Weights of a small contrastive image-text model: encoder widths [24, 48, 96], batches of 128.
Rows from block 3 of the text encoder, named by matrix and row number. Rows with one number belong to one neuron. Each number is 128 + 32 x the weight over its row's rms, rounded and kept within 0 to 255. All counts start at 0. Numbers have three digits each. After the name is the row's rms in percent of the matrix's.
# fc1: MLP up (text_encoder.blocks.3.mlp.fc1.weight, 1024x256), inputs 0-127
# fc2: MLP down (text_encoder.blocks.3.mlp.fc2.weight, 256x1024, transposed), outputs 0-127
fc1.221 117:186132119165134108110130120114132121071129110177127145120149180130172180117153115072093152173115120114141122123165099159096089105175143192111121126115147044161081153120125124086124119154084111165176093132141160149158135093083163138092144130150169117164154135158072105160126086180130128134151087165143127171160132140162082157145129128097158083098207141159171117119103138206158121133128
fc2.221 171:186197104130145094123104102082129138171163130060159103132165114111115078078119148159109102116125238182114150114094104144119132143129157084137159101108084172155152107217142128139144139096168134096103150104121181095125093170170162126143127099140079112123113194150140122147123175108164091122090147096139113081057096151098162134133123119128132163121076146156134166091081148087089177104164
fc1.222 093:176150087161122067122101110122136111086102158163106099142118155105140158097127122116039172163156145166135128145111120165087071095172188169149137148089159073144098129184167085093145095131083121123182052116116139112157120140082155162074136125127128118151162130136130121136125117157132105151143073157139092180150149139142113124166154138136136091130163163150166115135070138173142151121166
fc2.222 069:134082178126092163112153163157125119143135126128067183100058139170171112171131110133244191114078106092140108108116153106100145108118055107113089201158141140110115144085114109169121132141146125180106170123135140147153137077119062122122163204119165152083077080160113125122120093130091153094159138144104101138184201119133108120105108169129136115128134117143090086147179052144152133130071
fc1.223 102:189158076147130074117102099105153106091086151137122098144124151104140147086130136115045170151158165173124128140112123169101099085177192168172152151114175083128111152199176065101159083100076118122184067128110120144135106125071138159108176130102123104161169130128127146139122131164138091160162077149117102140123140144145118125152150121147156081111147172150174117141045134150145140112167
fc2.223 088:122122099124084121129129142114114118144096150170064158092036150118139132185117115180172206163126096116134071128159099087106126111132105159116126202093102111126155128113150164149096169109087156159124174130107162069171097095112124092038101202182156153098145110131109114139112101133136135092138130167126028139141172108129094152113092191133132122200167137118155082184163043184128135099123
fc1.224 094:186163079166128062123091115116153115103105162146114117145132158100165176102113130123047164183142148170127113165099121148102062106179191159162151138091156067133117127182157082097138101132070107114180076117112145110155115139076174151072144122144132121142166148128114130137108129151144097150153080147127101179126155142151104137148138132119145091140164184150174123132052130169136145118171
fc2.224 060:142091189144113167114166147175123113179126144135067182096060131168165125156121113137237185133081114104128124096120172094087150124088066086120094186185139161109112154100117061164122144156139143135108182109136134139149131071143057148129170198123159144090103085153132133119104123135088133119154143108099097137194207095135101098101148175145159116144129159126092105138148069153150101131068
fc1.225 095:178172069146122077131095119109127111097101152140109102138126152101149162099133132102048183185144141186134126159105103164094071095175180170149146162090149077141119116192158066086140083133069104124185075119128133117152119133084163153075145132148133123152174133132141130132121129161138112153142078155124105162143149132162100120159155157146142104135169182149174129140064138171131140118162
fc2.225 064:130090191142095151115165154177112122160135109138067173096064138162168133154127125131255188119066101100147120091113157107102135106100055096109075188171139144110133166087090115157124156162157116164095182118143145130144135084137074111118165213126152149089081092165121134132101100120090137113150134134107113132181208095141129138121112162130141120132116117136101097128179054146148119131062
fc1.226 094:186154081156113061127096119104136135087114160147100107150113153095149165093128134115036182182153146163141122159108123151120071097172178168159146152096180084131109129192160083087137089135059106128196061118117136117161110148076161157080142125142126122159163129131116128128124137170131106148142076146132092182137145139151124116147162138126142091136164166134170119137073127161144146130167
fc2.226 068:118088193121108161138144149155118109165115141132052174081061123157157144175104110139208209092064111108144117111107175112121143115096075098080094188158147162099126150094126115148136150149162136169110210102138124116171122071142070117102117208153144154124114049149111129137098089157067131110154159140129075151174205106133101131092097173138147111152135110135086081162167053146147132129081
fc1.227 093:183172065155128084123084126112142116106098151138116099148141150099152165087118133104032175173155152166126117163110105174107069096187184172153133152097168072137102123178174079094152094125072109126172075126123137131159118140071166152073132128146117136165163138145124129161128144172135097153154080138133100175131141135160108124150149130130152105144157159143169117128062121171149159115156
fc2.227 067:144093160126092167114148164146106107147150156137066163097049119151159160140118113132229195101072111125143121125104141134103132116071073095096087205144145129097125158121126110159135119134156142154075212101149122136163159098131056119094140215118150153102087076176106122145102098133079121103166115164105066145171202109123102111113102167121119108177106119137100083133161057127158147102080
fc1.228 095:173158084159107075133100117099136120106109166149122098144109140105158165101119139108051178173149146153131129144107118159105071088168180181147149160088183085121092115178158071088141092129076100125188078124123140115157124138068165178077141134131142131170173137132138114151120120184142103161135073152131093190133157150151112131161153148132140096141164164148186113141072139158136155124178
fc2.228 070:138087191126104164105166156169115122156131133137054157101052121146168147152135112147233195088069096114141113090109171104109154107088059097117066186157135139113132145090102114158144148145165146160086232120148113127154138099147054111115134208112122149114095067154132141130109096121080123125142134145122091124175213101123128129103109156133111137154101104121085093144179060133148114120080
fc1.229 101:177154091144132072140120125134138114100081154143112126135121161124175142097125143125047161169149134143142110151117102146083091103180173161144143147098162077150119132172165094089127098139080114122208045121125145113169122119068161155076157120152153135153180130121100108125146110150145114156153077134140117186147134124159114134139164149121165078114178186172169128140062131162153143139140
fc2.229 087:108083143137108144134122105142166115116114108102080141105068156155135066200117147159178168148134125103125128128130144062118112133133089115149124168182182205100133125077152084160112146145133107091133117128092138139096098087118062166168196164110171156101088125123137159105114136109122187097140148077082127147178193122129098079096167154172173136094143143099112138125110088143148091144092
fc1.230 095:169149080163132078133091119113140115096099159141103116134112151110149166114134119111054173175146131160136119165110097145100069104166174180150132161111160072133103131173166074086130083119067114137180061126124143113153140134071154161081146132143136140143175141126123126134125110164149110151151071156122099191134153130137114112152160139142152076118176187150168115132066122174137130114157
fc2.230 064:127067192132108170121162121167150132141122094127072166108060146181159121164114128143253183102091093069138104088110184103100138124126066105107092168174148170106136149082096123158130157160178126150115177133129131148127125078127062118165159187100148147093086071143124112118101126095091151118146150084113141139185198126149132122123097158156142133125127116122082105141189073155144135144067
fc1.231 096:189159073154111076124093114110144113102105162146114113135122148103158169101114137110046172168154140170134122168107117161104072095167180175145153161087165088129119120182171072096156085124086109123182069119112134118150125141066156158077140127120117131165161138119121129152105130149140102155144080144131095173130148141154110126149161144146150085137148164152179126141066133161145157127168
fc2.231 066:130107166133105168129153171169102139173125157129042177098029110157160137155131109141232202115077091102128118108126150103115158128079049103113079196157118129117136147106116116141123148153145137155096225113147111125158130083163062119113133201134138145101116083129122134132114108127096131106137131133117077136167224101117097126089117161137134134162122116134076109133175056145140094128059
fc1.232 098:172149082143113075140098114111135122090113179151105113139120126090160175106136128114056179179142133174134121167113103165108073086157165168142135147091182080135113133172161086090129085111073103134194073119115137108163145140079161167072146134131126135164164125134140128136131117162139110156144079159135097181133157141158098117144148140132142099124159167162186108155074115162152137126157
fc2.232 078:123093188131116167123144141178146107158125143141079142107049108164157130174110119156225167104087096092117120100094192098132155138087071099121069177176154179087122155076106107166145146156153118152097196105119104126132113097130049122134124181104133143102097076153130133126101132106093118101153154119132111127197184091140127117103133164151146138153122099103057119142190078110133119131072
fc1.233 099:195179078137123071105093118110152112099104148153131085140144142090137172094123127091055164170153145187132127161108097169111074088172192182154149155086164081131099131201155087092152085117070108130170071109123136119150115137076160156076141114141117132162154152142122127150115129159154097162137078144133085171111146136155125125164146141139144104134144166132188116131076123156119147105175
fc2.233 079:129100161126095159094165151160086123160126147142084169093062112142155163137142092132224193108090105116138121102131148140117142109094089129106108197162118106107118152120106133145146141106146153184081212127173110135179155098147079095068131216140135120103124086169123131138116095163077105114137108185112057101143183100114110145113104154117114123177098116131120070161178056154135118093083
fc1.234 094:187164081150124065133086115118146118084110152156110115157133152105148153098138143124050179177148138156118117160120111153104082105193184172153144147086165086147120133174162108081142095144068105125199062125117141127162116126055145156083152129140141123163171120132120127139147119167139100159144076146143105180139143130143118121157151122130155089125170173142154121146076130170141145120158
fc2.234 079:125087178119081158117132140153122098144143137117059171090038130138141129163124138145209218111101103111130122135133168115142125110106077096104105220185169159086123148084136105157143129137138127154111166113118119130148118093136070133104145203141156148120094075145112121122111092142086163083168141153086073154194206100125086109095133187144163114149147142136099089166162044139165110137094
fc1.235 094:174155074151123083125095116117144107091094173153113110145125151105171165094118129113048176177151139154138121154109128161089065098169182167149139151092162084132121123176157092088137085137079111132189063110115140127156116135066164169063145133140145139150168123129132124145117127166144114140137063146139087177138139130153110125144152142140165090139170176141164127146070125167132150128163
fc2.235 064:135066188134092153126149152158116119151121114136049169094038133159155127185117123140225197114092105089143108113118167081113151119094050099113091209168127150106136164075129123159115136164153132158101195119138133124137118082138064109119154201123151155080093085131125140131099112101099154098160139126096100146188217110113101120086108158148139118151119131148088102140157048143160118141063
fc1.236 092:179151089159118082126101120107141131101120164141109093144129135106149165102148131102036183183159133174142127159120113159113069092165174173152131173093162083128091110172160078096152087115075095127181073118111120117168122149085169158078137130139134117170159136143129133134129125174135112157139066144132096181132147141156109110160154129143132088132162180148181116134069129166141144124177
fc2.236 070:156082167134079174145147149182144098156108120150081158085076124158144163177091119144224171104102094104149122095108158110111120125109069102072111172151142160081142143068136115152136171143145126156101200121105114126147154095124092118126110200144128178110122052142130132145110098126076131119159131090121099155179172131144102135102084148153134111178140105094069070156199078136140126119093
fc1.237 094:180150061169124075140093119127131104098100159153130101142136155101151163111127127117048167168160147164138132163108123159091067095168168167153136143095171094123098128177166080096137098128075112118195068118128139116154138137062161154074144128135143136163170128132116118135112119159133109156147072140133100179137149137152103118155152136148134101132167179149181110146050133164135150124158
fc2.237 060:119077183128086155137147157156111127159128138134048158106035122152159109167127119152231197102088103094141095110102158093116163116103060099134070206157146130112125158091125124163103142146153128165099177112143126130138119091137061120129138206125157152086094072135118131120106121095102144113154136127094119139200217099131122101118118172141123138151120111139080111137150032137157131136067
fc1.238 125:151145080144120105090091117110180121054134114167140089170139131104125150106137159079055196166144125179108120173118106176150105080193188185165130173097195057113063152169145102094146075109061118138190053142120118141137110144079156162106140127093141087171148141146130139134133144165160129160142091150118120163140146155158137129168162107131139108107180148127178115097070124162121129108171
fc2.238 158:166143134107136136098100136124119101154143142151127156072143127107175194134123091161181157109099134142123123088107123178144120101128117143094092134120125131097130125156133143155187151098106144173111183122110140113170149090101110095093089174158115132146147092190118097149103099170087101093142123138158058123073142162135103174121050166092101116174098072114110052186191112154127173062120
fc1.239 099:198170065159125077128094123109132111102109170140120115159118154115162168093119126125072175167142143166136121154114124156094082082162162175152157159105155074132118128198158065106155091114075109118169082117105130116154134142072149159076135125139127132157157145129127121152121127154141102158148073156130098168135155132161099123154167129129142094139165184155181125130066128153136154116160
fc2.239 053:105121194115091143125164133167129138162130111153074170121069109162181097122151131139255167121086124095111077095110158106093167088133078084143071219127094138148164157099096135131101135169155142176110185104169180107150110086153087085105122205139154129061086092155101123124116107105113125116152178129123108098161195133141157120113098161121139127126105121153103101108141039130139127137072
fc1.240 102:177146093152128077119106129137113097107112158143097124143121156111171164091139134115074172171156124153134113156121110165082092084177161167149121162091165068138099132185144083095131096121074118133190058117130141116172135112072157157066161119141146125167160127136104120129150102162125109159158064167146100177153156119138129129158151149131145064106157188156177108154070109177156143126144
fc2.240 085:122096131121086134129129083166185133123122093157084115143070127149109092168093164153211161140148091075128113120123160106137084120162097140165140173154177188091147133053107115130117142159145066095164135136101151138070090118109106156170156153097157146099076131112165134084097159074150144118135167058081160148215180141177106071130130162205168164102180171114100139115159070112110138163115
fc1.241 097:203168080160121075117094118113134132104099172151123111141124155102149171098131133104062172179136142165119128157111123142088055094163180177148158153097154076140123134185157068091143089127078118108170068118116145114154118149078157144075131113145131135162158143135118130151127124151141106154139075160116098184131144151163105132144149145138138106136167194155168119141074130170140151120168
fc2.241 062:147122192152103134122161154197117100190138138126073171100065114181179138117129116125252173124086121095128120089091183125079142099126077093150072205184136160104128170091118084155133142174142121161096194085153140142117103078134085127104152189117138130114093106154095132123122097107095110108158159134109132117164188101127125116104142155131161105107118111137068124116161053116140108140057
fc1.242 096:186149069148115077129100119120143116097099152150112101145135160101159171097120133117042166157147149162136117149116107155090073088167173176156147149104171092139118137202177077100142097130066118123176069121118137117150125141083153166077142134140128131154181135125129124130108133148140106159148065143131102170132147135141112119152149134137143098119161180154175122129060140157140142123150
fc2.242 053:129096189122096157119145140154133150162118115132041173109030129158154099170131111145229226115077110103130096091129153085108164109107055105121086203140111140127137143093117145137094161155138153153111209124136168125155116080135080103122137218156156137074117093145130133120112105131096158107144162102112097125170230113124126107103100162130129130130125125140097107144175049156140131136081
fc1.243 149:123132115117141136069141072169212141106055100119074128110123186138137130137156107139114224111171139147162133093168160109100108028211163182182139130151151142145104101125124111140170149100138162115122131160132094131087095095084125162146180172084144138117123162134124159104103109125125144177104117099116131103163190175141139126183097105151111155086134127097190147135110116167117111140126
fc2.243 332:072067101149152144109090150168163160081107105193107094163131131140139136157165156120129154168135021083127117115198111104197133116152122175136096129134185074134087164072091156088110110150079119169200072167117109144125140117101091150132151123094164128118156096136136171128118110146152162122155079138144149174212151100129137147142171117099132128093207162119111150115131131156116041132080
fc1.244 095:171176079147128085115105125119137132105116177150109104142136137112154173108143137120044163180151141166126126160102105156096076097180180178146146155097159076133117119190154084114139081127061103111179058124128153119161129141082162168075137125138134130153165137139125132140131137158141110156145068156132091169118152137155105128157144137141144118144166168141173114140061130170127160116179
fc2.244 064:130093201139121173121145137165136114174131134112067149084084121155162147164138123138250162092087122117126132095078179117102155127090071082114078152181153175087129140086117085163136143157161127141069215108130128144149159072146044125143153186102137146102071061164115144120110110152066153118166167102123093152153183105106130128092125151140152114139096103105075098129155083136163143115076
fc1.245 098:182165069153114079118096119108156106088117159137125103148131133099154166100115129108044168165157145187130122159120105184118086098161191176157141155089170085123094131191179089092160081127059113133181074120117127118156126151066162156087130125136132115177153120136133114136135129181135096176141084148132093178123148131151106112151157126130138095134151160129164107129073133170135135110171
fc2.245 076:113084153118116164122127183150091122185137162157079145105060111128153162162136126136216195117087102127129093107083141132118151124082102116092097204142131125098131153136104130164134131128129148178075215130143138130191149103153063078071106198124122121103115068151122127130129093148079125095167124186110048141126203095117122149103109169100117108185114088109095063155162063147148152093101
fc1.246 096:177150078152124075129091120114131121101119174148102112133131142103157164097119127109033178188148147171133120157118103164106055077165166168145141151087166083122108130182164073091145092122066109131180074138097139120156136143071152174062137136139134136152173130133123129134120114159139112140145069145126081190122154135158100121135148147121153101139166177148177113156077126155149156111151
fc2.246 065:114108207122120171110143139172137129161105122114065158100072106149154132163125101155224148078081113117126116092073180085107166123098058080115091163162112174114141150082109114156120153143189164147093239121157139138146163093163056100159132177100118133103103062138123146132109118122079135133138153094138125123159184119103140128098108145128122145144099098109084122138176082099153141121088
fc1.247 096:177154085151129078120102118120126114096094165157109112141126157112144156094121138112064162176156138149129121150112122143092080098171175182153136153083165077133127127171156087076153097143074116127188057130124152113154111131071180146072155114142139136150175143119115107136132124153156098166146075146137112173129154137148105120155167133122160078136162186156174119140069132172125149132158
fc2.247 073:112067175159112132162150151170122095174116131117055168095051149171153112176124127149210189128089122099147119105123164087096135134096075091101093184180157173100137163073158112147108144167149106131101175093121128137131123061128063144123169180136163168101098077129108157143094106112100163099166137119101106151192219084145097110075154158134166103132116134123104120129141081155160086150048
fc1.248 098:198180068151122081111087104110152132105113168142109100152129132105147165089126124120056183170150155179128126150109115167109069091166179183165140166092160080137107125197161080096163087122076108118184083133114133119153119147090161158079148135113113106175153145136124114135122136166150103163131089150130099169115147136160107131153149139138141103131143159137182117136078119153135153115180
fc2.248 076:132127170115108167117152182156108097183143155148061168098045117143157164139145104132245195088088128117137108126086158137125141103095102111114087208143091117109130150115105134141134135149125131159099216102152161106170128085142095095074105192132130130110115089142083115136118084139113103100163122179116058119142203107115124134087103158119134111168134115133102099141179063129134135135079
fc1.249 100:186174092160124089106096126096138123091114159149117100153128134096145169093140119099040179181142139171125126152127107161111078092151157179145134164090163079130110126193159081097149092130071108118181087126113143108158126149088158164073134139137127117160157149140142130139135130173152107148137071157140076162120156139166103127143146142137139101139153188143169113131063116166131141122180
fc2.249 076:142134175132101167112152153187134101196149142139086141108086103157155167134109113121255164114060117124140141098082177149107131111081098084083088178176114163095136160093097104140144128173166121142090217105144144097129137110142095123113128194098118144114079085162126119139086110142105088136147163146119098105148161105133139140117118155123132128154090084102078121130196073095130131133085
fc1.250 165:106138174173150084142169129168138096135097095148137159152149185161146122087129106106129135103141153106134062123160172127094141130169165117131105137103103114181143176113109153044095141185129139160135120085177157121154101068117166107117109106164143112133156108106040097165169103116128104136157154124157160121168126102107169158115134097093186063105130113149147148083126147155123105162103
fc2.250 357:229209096104112132145141125075068106170176136142140139099139136106123155127124075112139117136119202128144137116052094137071097103123115158127177128102028136133154116159135132148112125112123123116133207141173224112105155149177186107111101137154077139138097166132101107124141103118149099107117131141126130087094115186116091125159083111121082145140127152164184115141151120098105175128180
fc1.251 094:183160072144120085117088125110143124102105167145108118144114135115166166092130136110042180166150145161127125161118122155091080098174179169154142160106150067149109124182165074086122108136051125127196062125114144114167104137080144150071134119137142121148164142118110100124129115149145106161150067151138109174142150140170117129156152161120154091134167177148163133142070122155138143113159
fc2.251 066:116071182153105146119134134176149107139138123125067164100058138176152116169108148131209180124095118095142142111108167114113110124112072108103106180178166174095116158068143095152124131182145087121114144106113120154120137077114077145135176186110168161101071081136111143122097097132088166097163152103116126169206198114141096100078135158151180097106148133114074113120142063153156096150069
fc1.252 095:187166062156104086118085115117136124087115166143121108147129134100153156088122131101044171164147140167126119149106102152099071097165175173153134130099168074134093123199157072101151080121075107142176077124117137122164128150087153162057141134121117125158148136142135125140135137165146101163130082156135084186127149132144105131144157136144131091135151171141167107121066127163129155103171
fc2.252 066:140115192113125182118143157166120128165133147128082142087088107141162160145140101148221152100059132131126131079063162122100151116074072111099070162154126163101148127110110112178157151146142144154076238119140145124162146096140069104113125201120139145109097086176121154135104108142086132112155124140132086111102181115102121145097098163114115133173092073102085094147185080128137127095075
fc1.253 094:179165087142126077121086117103140114089113149149106095144125146112159169088133136104052176195144146156132123154119099172110077082176172177141136144093155076129095123183142089096121087121060110123181075125114129119159116147090160159071148122136127132166160143128137133136140138162151106146137083171137095188126157129153114133144146152138140116136165177137179118145064120158132158137176
fc2.253 075:123103179132117151102149163172117107167128146150077160093065103158178174131117105140231173097065094118134119099099173141122169113091084103098081176173148132097113172117102120139154140141156143172085209105137101141166148092131063115115122185119126139117118059171114125144105102134074093114167103155138097140176188094128122142121113158127136105164106090127085094151180077128156131115076
fc1.254 094:175148075152123069137098108120139113100086165144119101141133138105157150093122148113048180182148146158132128150115124152101070089166183174151135136103173087140109134175169084098142098127058105121192062121113120125163125128074155160074146132132152139156175116121128116132125128175142119149146067142138100190142149137161091115144155135126159076136176207149182118141069111170155153120162
fc2.254 074:132079183116107157120143146166128099134133123125053166102033118166151126196090138143204182090095095089132113123118164089144151121120064103132119186178153166097119174090130104168135141135151116150123155119115142132142110077122052111153151175111141142115096095137112108126115112098097140084164161127097111148196197120125089108109121171148163115120164128125075109158172063122141125145074
fc1.255 092:185172081156125078132100106117151122106106160137114112147123152103149159078118126106050176159151158166122117152119116167100076096181186179154134151094180095124113133197177092097161097122080115121168087123113126127159114134073163136093146124136120122162162134126119128144120142170154099165128074151122100170128147140152113120167142129133157090118150171147170132128066139155138155108170
fc2.255 071:138117132137056143111134150135113117145140133146071177096029140148162138190103103157229228144106113124124106113121123111119123102127096126122124234149100128113125142138134150158125160114096125154127150119111171071169118082145112118081124222163145148078125116171107106135110105147131125102143140133116034137150200137122096133116077174154130089156159141130124087167184034172109127110071
fc1.256 096:188183062144121067118088114099136114093116152159122100146129141106143174102140119100055174165149155176127120156119105168113074093180182180163148149098169069137089132191157076100150091125060114119177075116119144118142116145089163158092140140137121118168156144123135121141118146153147096146137097165130106165123147139148113132159136132137135106138154160139170121137058121155134146116182
fc2.256 072:158136161144095151096150168155114118171138151149063168091058124150178177148133098125247201140068124117142123098100138141096130086099089111093095211147120106107123141111103117151143133153121130162094187112132163124169153081124085118063128217119144136104099080176096126142112067163105104119155133164120054129144198124137108152112103162116122103159103115127101084139178053172134138120084
fc1.257 092:180159081147127076130092110116141114110105158145122114146122144098160168095132133117043185178152141163127133150112114146102062083173183171143139136082180087126101132181173093093144088129065122122186071120107129118152114151079151158091143134131136122166170126130136120152123137161146118162153076148139096185147143140149105118153159129135140087136159160144179113127058131181139147123172
fc2.257 069:127073182121102171112144160142115129154137133121048169082035117145165126177128118149228193113074104112127126099112159112117160123080046087102090185172138153098114139105120120170139147128154128147091188123135121132161135084145058121118148208122140161108093078151122134134107109132077157097145143127125090142165215100121102125091103160143132125148115095124077088160172058148153122123070
fc1.258 095:177151075151110083128109117109128114094103160141108115128136163125146166099106132110039173176142141168148135157126111157098066083168171179147153158093165085126116128196173076102144100131061108126187072111119121118149137143072156167067138133142143145154173127117120125134121123162135098135153073138141092174134149132152091135130151142124149102141173178133164111143073133174130138120156
fc2.258 065:095089184121119161136145131168118140156135115142068150126055100169147100147118143144212150097097109083112119107099173084119179131117062095147107171170145164105132184093096112154103146152165125144128175124146171157129131099153070110167145172094146131085115081135136144110126129104119131120143159094128158127181205115109131102108134141151147149098147137141072133114154062106125135138058
fc1.259 099:190164072152112083122095123109144123102133176137130100157128126099148168079141143100029163172136145168124127158111103181123079095161185169137128156082163078133091111186163105089162073129063096136191073125124125117153125152061155168074129120123115105183164137145138136121131130161156117155138086158137090176118147142159121124149146124124127102138142154145165114124071115175129131116178
fc2.259 097:134103168134088173110134156146120097170142163137085153079065109136141174162117107129210186108080104138146131105088159140125135100075090106080110184160136152076113142119127104172163126130138128172087185109129115127163156096148071110100111204117113143127101065173123127134096088151065118100160130157122060128153176119128099139106097149140127122183114106105092074160187065138150132113099
fc1.260 137:171121068152110079111076157105125129068136166119129085152143099087171140099146134116044143160127119184121116154101082145129125071141136147113089164075203033132080143195169121102137064095075122188158084125132106105168137153092130154071130147120163147152180100148118146143140114185143108155169036190143094191108130137116132154150139110109109098134139144176154100115053100158178165098142
fc2.260 194:109163142076168205106111114098107166148155182126145118137124070089097093123149147153131111125115183142054132129091107111131194187068103119139114111131099165133154086175110144193138139089131144108084199138146163121162111152202087097123079135132132070106127176122173135111145179125118117094091164108117062064062133109096133086129131149145103173179090096115092121151147136072106125088134
fc1.261 094:179159087147123076135092119095152121101097163147117104141127154100143163093125136121039172169138147170139126160109119159105069086176182177150141157082173064137111134182155070100137083135080112128172071115121149117148117143082175165080133129134128112162157138135129124137116121163139111151143080145120097169141157136171103138144158149132151101131151168154180113138060125162130150114168
fc2.261 065:148092190140090157133157169173114116159121128134051178084053124167174152151123105133255196106068106105150118101113152121102142102098063093088090194149116125122130143094121120130137140150153133166104194114147141115157143086129078117119138214142145160088113069159109121145108090122089127118162137134112082136157211129127108134111097150130122101152128112145103082142185056138148145125079
fc1.262 093:178141066155127077141102113112138113101094157145109107152121154117157157095124142110044172165147131154147123161104117133094073104166173179149146159102164091129114127161172085088144108118082099118184048124112130121165126131047168166074150127135146142139175129142119123137111117158137114143151086142129096184160144136167102125154156140131145089136173172140173122133056123162165140130166
fc2.262 069:140064194139101163126146120156162112127111112107065173093050150175145101190104128147202203100100105086136102104120167093126135127150068113122114193181156166119120160081130125150112161138153138159122189131112117151138096064126063126156167193118167153083098078136105110142110121095091163100143155088096121141187210134143101117098109146154154115122134141117084106140163071139142111142081
fc1.263 102:170139101144161094122113123124119116096107157145112130125139147119165156082152130108055163165145133148139112142117103174091088087174169175145128150111171072141086137171158092093142096127061128154194057109122131132175117113056158158075150115137155123163165124125092108130145093182128107147164067153151113162152145122138102124145166147113166057119171182159170123141062132170152154138129
fc2.263 102:117085125120096154118119093154183111100138103130092102121082127135129096157107163138163162136143120126140143127101152123143089100151112134150137156173193177070119129093150065150147109139138086085154109132090140161078119124107066176181188159054143142130065132153150149091093150107109167109159143090085138158217188162148101080131142137195156150100178159095111127109109085107145135130113
fc1.264 094:173154075153120061128092120116140116101106166140111107147114158104158161113111140116043182180151134160123123163097114160102052094165166171135145141083164091139101126190170071108140082126070103120188074129116142122150116152085162158076134127130118129156165141123114120144126114155143101152143069140144091188131146136158103132144154142127148091142168175151181122141059136162146163110157
fc2.264 060:116094195118117172130153143183119127180137157124044163090043094154163125122131127138223172092071112107112115103107157117102168124085056088114077198168142156105134164103123097141126126167159132148104208099146146133146141074139066115115144191117149129102093078138129137111115114125102124122147142113113102134188203108126122103099126169134150120138128103133066113126144054122142123130062
fc1.265 095:179151069155119085126095115124138108110089159147120102146123150119162166105133120118050173173153154156132123158122112153091073101181173176154154139104152085134130127177168072090132077135071103125199068114117139118159118134069173162073138125136138133154187139117114112140127130147153109161135072151142098180154152138146110133159163134127150086139159180152190113152068141162126150130157
fc2.265 060:127055181129111161107155126164135124154123113110061180095053153171159089157137134151226194123089116091134100087134147082097132118120069111137096199180140152123135164098134099164129152151153139148101160112135132152140101072130053122137187205123173142082091107129120126129084112115096170096149135114077105133188214109145098115095124169128163131131138151141096106127136056174162114134054
fc1.266 096:191171090151112080114095102108146107101097155148129107155127138106144164085131140109060178159160141173132119158110122170102075089180198177157154153089175084129109136184162080082140081129068116128183059118118133123163122126056166161083133116133135137170162143128139123146121124138140094157144077143128100166133153135145097130170153137127146110138163168149178123151066130161137133121167
fc2.266 065:133074168130091169125142169156094112164130141135057187081056142155168147164126111139223224133091113091139101095125130121115135108115067117097093207152129130124131150104143147154120156131119132172102194123133133129168135073135084126092141211167151153095116077153099104134116086160095138088163122146122068134157208121121082138102093152127145091154129107135117083168166051171150107117067
fc1.267 093:171150077170112071131087112121140120084093153141120103130129156110160157100123130101049167162142149154130116153115135157102077092173177198147142165087179071135115131173181070094142095135081110123190069124109146108158119128068152171080146130140137137162162129138121134149120121158134109153142072159125097190142146139152111114149160140132149080131165166154174112138062129166129145118167
fc2.267 067:147068187133091168132154138180136126156105115117047177098033134166162124162115120142240195100092099109132109107130159108108151130110055087110105196163120156108141144075129113142135155135170138148108191125129132128142128078140063121134154214144151155083101075132121124124106113117088150112155136113086090133174209119118109096095106164151141117144137120138082098142177056131154127139074
fc1.268 103:181186076139111083119092119100133133108108178154120101141133126085141181106141137108055167186144152171114129152122112164095074092151168178145139159091160070126089104199158088110142087133073108111174098137113127111156123154100159157071142130133110127162153142129151123142138132164149093149135093157129093176119148138165080130135147152149125110147159172135173113143081113169127139111169
fc2.268 080:142160168141113154117148166167118115182154148154096121116096082141158177148109112123255146126073128123127160101023167120108148116079110088104079165156111175070131158085088105174140126169136105133089201097146145111126153109158098122097110177085101126120086089169126153133118109145121080128149145147148117123128158086123160139100156147125116131146079086091068133123203082093118134111095
fc1.269 096:181174064160114085118100128097130124096112171154114098148128129112152172097128135114050177188143153174130118167106109175102077086160186168155136158085159081125113120196176088097146088132062114118177078111115135118159116147098159160082133135134125111162166141144133122140117132165162099151137077160130093173127152143148100124156158131140150104138156164143176113135086117168137138103180
fc2.269 073:127090184118110169104163152155114113158131149135077156080070111147156161158135090136231183094069121102127121092078178132107150118086085117100070186162129157090131145102099139173148144139153136176079193109135127127164152092128071103096124217121142134109088074177119138127120101161073125105161133151141076119151190101123122125117098165127124122157109089113091079178188055148155130104080
fc1.270 098:178166076153121068121092113102136108097109167145119095145117142113145164093130124103045168185138156172137131160112124175101071102178178176142143150095172074138103124189160074100151091131063108111178061113111138113156120146083161165093130130141115122166156139140136124140123113158136108152134067166135095181123130148153114124154154130131149096135150175146180121124075129172139149115167
fc2.270 066:140104174133119186104169167155104110167139141132074178095045103153178142147138108136213178106075109104121125108109163105108152133073060102103089186169124132113125157108106109159154123134145135160103196120144121140176128085154051103112121185135137126106116099164122111133103115140070138086165119152097071130187188098109108135099119174122141107169128121144081095152181063152149121107067
fc1.271 095:187166068158133072112096123129150108102104153153114103146132158117149152098138144114067190156151160167120106143109119158107084080164187172154147161090165077146108151187156094100149083118080106126167083124121133127156120135045153157077150111102139120148159137134116132134129145163142093155156072159132122186148146135151128134159158138111157090129168166149176128135069133167132149108163
fc2.271 068:186121181115102145133103110148098105165127157127087171098083140134158128160174134144208199122103144114103083099090138095089097100124080143140116220154144146097137146128173082175126128137109126148127193119123180140163102076123065109088144217159144116090101106135122133119143105141100145064164123129064050139141188115137055111077129194133178104138140141136138062173112054174158124109107
fc1.272 095:180175065144113076121093127108136131093117177143110111151136137096149173086140128107050178178153147176126128152110103157104067085158175166146145163097160081126106121198161082099145084121058110119178083127105135111150126137085158145079142148125122123163166138131131117128128121163148105162136089159131084177126141136156098138161155151132134094146152174159182107131077115164134140110168
fc2.272 066:125106187143090150095151150176135088167136134136070140105049106167157161166112109132247180110087111118132130095075183124118145090094079089120095194177122152081103154092111093171149133149149125155083189108134131123138137106123077129118122194100154149107089076177114128129106101133087118123163151125131090123182189118114139118113104144139136116142118111106094090136195051113148143128081
fc1.273 093:197169077150119068118092117110125128109113171157112107133128144109164173113114126108060184186141143167134134169108116149103063101160164185139155146100157077132117116186159064101138085134071113115191063129101142128160131142084153156068152124128137146149166140127119117138123126157135107160145078153119085195131141139155101127157147145142156095134161174132166109139060122163142142123160
fc2.273 062:119095193133120160129154141194145129155131125129049159110056108174173127127125127152242156099086096100128130096113191130113177114109071082121079179174155160115130161069110118115122142169170122137128223111134131125131138077139058126145153166114126132092108067148107142119109109133096119148142148102134124132175206114129136106094129152128158122126130127121055132104162068127134125131060